A small image classifier, trained from scratch.
Model: norm layernorm, patch size [4, 4], layers 8.
Training: adamw at rate 0.0017, 14200 steps, batches of 512, held-out accuracy 74%.
Rows from block 3 of a small image classifier, named by matrix and row number. Rows with one number belong to one neuron. Each number is 128 + 32 x the weight over its row's rms, rounded and kept within 0 to 255. All counts start at 0. Numbers have three digits each.
After each neuron's rows are labels from the 100 images, of 14848, where the neuron reaches its highest value: "colour at peak" is the nearest of a few named colours to the mean colour under the peak. Only what is clearly more common there than usual is listed. The data: renderings of 100 made-up gadgets, each built of a few solids, in any pose.
# fc1: MLP up (model.blocks.3.mlp.fc1.weight, 768x192), inputs 0-95
# fc2: MLP down (model.blocks.3.mlp.fc2.weight, 192x768, transposed), outputs 0-95

fc1.409:109105118175170097130110188110098160084189164151104196140095131129158113082119125128192196145116078105127148161117119079109122063085131182056121145204188101162183088142168119082043115148111147117177137089126092134088116073130126166058084152139128142159148146094107147124183128093137099181
fc2.409:091112084106110098100203153122111152134162108125138145168102134114143114185107059122129140110079116105132148051139162111060124193159179105174051103122151114167118134134161144225189102144080107134177177131140149104172136156083162103145092165132110161115108137128127107084068123169155135159
colour at peak: pink

fc1.31:166082198159155118140109154123147110118121152167096085094104138106114148087103109099129157170049125150173134154158154117115096186118129084109099115050180129122078188080175187133153152182147176134105120186106117131061077144177123141134099123149110168157111145164157131128123119097115171112
fc2.31:107087087103140159108153075135133155136136112145184126121052087136150139168140134167142075148183191142111115139202136154086144097149106109127107161131098109154131076140130112106152081158146092098182098112140130122153127126107140145148086128102126127118148167063100138110148168173069115136
colour at peak: green

fc1.34:083137174115131140169125059139169146122047109137083159112129138165161194136122174164114090112183105137049063132126144106132154133134144147139168111160067140143147112130111103107166102165091085128099098141142121107122152169047108114089136121159103118160056133152153094124129136157147123152
fc2.34:134123143107114110115166095179076070119117106132141087087133102164123152122187123141148102114158111185174049109064121177148147108135117156042176143168147094180161121157105144145101127135126151127147135146150113161136111182095147086193132111088155122116145119100078129194132108136112094184
colour at peak: black

fc1.480:140084099165123088130079136125160175094114099126122172105115158129152091139107089144086186124157064162139134129098124083149158103115178207149152132165196154137156140122151063097121128098177132135138077095092114111044093157124096167077121159216108100111118079073170122130185129148128091118
fc2.480:097177148141151157156097139154179120102179169102115109131180123147138107123087067124082157111137144158185148115146162062116153150158103015170126135114134114146105080158140173182172062086074140126076084115134156130171142163114179082134101137142092175128038165142090125168134152090168148142
colour at peak: pink

fc1.673:129115125114191104131115135116104157120149136151117142137070104058167161099076132111098172122125120113170182206118114137122127096101121149128110155155127103163190143137170124083079081172105161156152122079107089123161105153124085171125176165100129115112154143157083142133161126069118096152
fc2.673:084166099116164133111139155111156141134098161126113114171143063118095173144124095173153102133151138111162071099129097148101211165167155062182074119157120133111124109140158092192210118121113125134091159093161156098184146133137101131159076097126097174123133123124112079149096142132228139121
colour at peak: pink

fc1.530:109096087130158105116124159178120102111035147106125186155128181174138149119086094131126135131137121118098133170108131103167158134114160168109082122130096106150178146138162130147125140133086168125068057178088131093088137139151134206140133162139175179118108109138181200145092157138082155153
fc2.530:144109132117151165199075084110116105144163092167086132124159100137140122117135158142125154130206076105148102117118128118113128103162078110094151112167175182183133143141099099076121096103088119124129115164162121100140169207181141120060165136125147149146121177137148069086118117089113116155
colour at peak: grey

fc1.739:093083134171164112201119152130139136110141098110071133187151138155140084173151078191147174115187109128068137123081075087107158114107147146140133123096147167064126106121142152094123102099093130090134135117127178092062081104183178120133132192205061113069187130154138153076162097097152104106
fc2.739:137110121147180116116101071120123124124158166143145103114132098144196102120109114143123070125156164192134152154119103166073129147130120102085174146092143139195171186168105163159123097123161113136126130126164134190149047115116175116147167142154113119128057132193125130155092165100163097127
colour at peak: pink

fc1.689:090110220138091133134163099139138139075104127089190097134151089149144134118093140114148114153140148144143083115165019145134123180144157083114156076117087086109089133153123137148156114148124132053160108158128185110076126099079120081127137107146178179118143145121137121152120137175144105091
fc2.689:199150106109145182109134161082177132144098101116123137103125155096095093165122151128148161076104110114108117097142173081138135113109112121105121058126098069160114115161196079130148097154090138097119108131137103139088116124074110158132135146192158154174091149138160143171150079157137099159
colour at peak: black

fc1.691:092132179086089125099098071131098142140172168137147076070089129095098095106052123099147089190163119149157070061141140141154109177165061163075115112137119153105125146126151129149130100174074177123177131212130121160116134099120123103165154132138108169134095177197168127098102160092162091122
fc2.691:168167100089114120129135114166175133181162102138159108157111159125111091062110125097203141154186089127126071171161102133062192111154168097130110107165131110163141162141116122153128106107063136144084166115120143122086106131160078131129146129073122178122189092113065149148143118166125175162
colour at peak: black

fc1.407:133112105129133105128106129093115109071163146142146158100079128115191117074114094137139175152096154067143184115165149127034127128101141189150160137102134129136200109103177181089084077123113170188171114064118153142121117145139139197106100160150087109147118139117143099082149128103150151109
fc2.407:143145131148107153110119067104109082133116124109147081137039103114143115125052154119125147056140145167108215122148163146047163183103208071157093165124126148154149113126129116161159168176112083163113096144176122119146079127154134127128120140079168137110126153131154170172113119137156132115
colour at peak: pink

fc1.551:104141141153067127099134128143132137137070151135103098086162143124120090167067100081071136151081130132116152124135158132075105126132094158142110078076139069155101124146149134121117125176094186092171130171164166156028142114179145084157108125187124147145154115150116153066156112134157165107
fc2.551:150139135093133141150143127086159170117180101154189138149097115110158127092120084134143104116105099085114131144192128107092146075113105114128113018118128117121133095152137115116108172113146084136172115111078167146148142126178123144118137155151109120093156145067081134153180116118121115117
colour at peak: green

fc1.731:097160120144107147128132168171115096124141072154113142068114166160129134126092135122060179133108075109133087114144029096171156152090070173115140077175115157124123091097128130099105212120160150087117174166118107082152149136166175166155124141090109150116127213143166129106069098168171178128
fc2.731:140161140118072117151160161135118100166137141094115082181108153142121118136184126108156128076122177110151146147141140117170098068153086058149160200099081073081136093089103115172135071142146158153123077125127139127143109122148089158115108085116168121056168051125106144134110155138110205140
colour at peak: black

fc1.588:109160116109102135149066138111152143125126164092090133128187126167157199164129162113105070154145162100144072096141116096157163190196143078116095059076063146113065143132159109154167089136153133106079101143144165112154111145110100134120153123077114158182114169134110133136094154129143135073
fc2.588:156145124130048122131110131174153132187121141126111062124134130109109090156084136147193149131111075151136130149137139109137132114142115112149134123121084164205125170096125154228140174155085112139129094130185107127101106144138121122051095052127068179175168129166074130130111138186161116148
colour at peak: black

fc1.311:098176177074124101132087115106119153163168137168091087075100134145184191062166134129168088196105066128143061140134125150162078150191126115081128092103080119137094136122110110116156083167173129189138139154160107114112127123079164171106141101163075171168129198198150135102126142094169169135
fc2.311:134126113122099100155157112153127145127168107154174079131110140183106149069163184158134139074149160118120093138079121172105189091173147133160122164147164111189115141142056098165132119177068147038083129209154135134051075132111111105221100136167103132111131098120069122152141121125127126120
colour at peak: black

fc1.422:097117162146151143114108092107175153096134130148130121174082100141136098103085118139162115155142117165102143140130136172125107084147111170095159109163113172144177103109171133093084099151163207143067082128155098057041125145068132147198127114160136152175107162141112190105128138076103060066
fc2.422:071119100091137109183115100106146144105224128168137147150094114105110091173083096151083102145155190143113134121170093105102140107139105111161155103152156133121108107117150156161141151134144093132191119105070144161125108143120173142149100212160116120112077125122146093160156138184162107130
colour at peak: pink

fc1.638:139128128162088140112197062179119078108092115073137108130105134140112081161134147139089177107149150171111095242156108116162146179123122098118033157124077102136163119145117115143121116148135146118110172065170114091137056118091139111173147142083138122068124109165163126091142083093123074117
fc2.638:170162159116158189201125184100128109112185111179093174154145131102170114055127124143113127141096064081148162123152122073121113122089134140125131077152172116095087174121149103139101152137090126134093138162126121111160143123159165153115153175149109132121112208137141058109172099133079142140
colour at peak: black

fc1.659:132117154109116159146112077154149147103130134051073156118134104080152085149146134160163115110123105188106058090191065146163186168192118140148155142115161123071120076081146148135146168118166177138120127096176136109045139162122075118130172157094058080170122141115148064153078116113119124154
fc2.659:170183148139161097100129109120124113144149146128142126142104082162160122126119155144200121168216145182126037140112120170082122121130125173095090140139130190162130137153141138114123155139162101080065096153179116169149162108137120120154117147103127170089181041141110147098119109136136100083
colour at peak: black

fc1.257:136075126139129192196118153106117137164111104096103161180157129126152157163049147161117165147099119174056159128066072134051184137178156101128092146105161137068158124119185145115127127107118136124090144122135113090061146100119122164165177141146117152151160086143136168109147115137154093105
fc2.257:213115199183186148112138131119139152102088082104110116099153137153147121201136149055106134104118068105093120133137183093110108136106148176114200115187171110191081151107118133145069118127155124067151076123151108107097088102114161131111105111128149084188097123118098096156156090116136095133
colour at peak: pink

fc1.165:143126117143115105110147154067103106108110119151115120060120179149149149096137073116136152149066127157095152214173127160111078144122111140139085097064120085146106146141143165154146109138114121184137096151149133170080084136142147097176151154158141122087142102131155136084127113105148176113
fc2.165:120094106125158116122156118131138142121194114148137104137058092122147152127097131168188079141137164146147122162209107120094186112093108103127119117138100112114110074136133148119135113144126080131174103125177156135176109104129110146134100157062152146082183160105096113124174164144096098103
colour at peak: green

fc1.671:074070181131091135141126167155141131133076157140165098118104140128110156092099161151194107101195126126075064148138108115145084113137173128116124085120062198065119149107086160135169126150170110195126120169149163080116150107042122103149151120190188182112188158158162107123127119160128113133
fc2.671:176141122174094113154168102144112143126102113154097139093177126158133113178100141143167106159133195119133070108115147150084146175127118115093113106138139151154121112194114140126133137113130110091153162141147130136110109136081177066118138135129161115098066153084150114157135095168165112118
colour at peak: black

fc1.583:111120111083100147184127083093178089118118117057137124130203167143111140186158139149094081144127105118131082086143136083162164169154116100123089083128101119092086125122122131102166137160178093135046177057180168120116151172143102106140197165117163104134129141153118069119124137136168139131
fc2.583:138149073160085110134148134121145176190153111135146081114132185122145143125084121129118186116126090123140152151048151118106095119180127089150149132135105195155143163114128147215147117114097130154093114141137116094131117124130123150041146127209062159080096134213109165128132107074164103099
colour at peak: black

fc1.510:126139146089073117146133132153131137161120084135084125076104140086141096140145179142174133124142132222093074134118129112135119146166112083133168123076160171109114121182125129087132073106155095152083091093119099066084075128075145104179115136202146113108127133154124170144179117173126107132
fc2.510:164145143160185140097109181083149160135212085146133125136158124122141122124105093097153088171113083081152121155112126106041142139155122183092162089140211153150117111113134127170096123114115122150136117120097107203148155111104126089131140077133127138120057173180050145142132128120098148114
colour at peak: black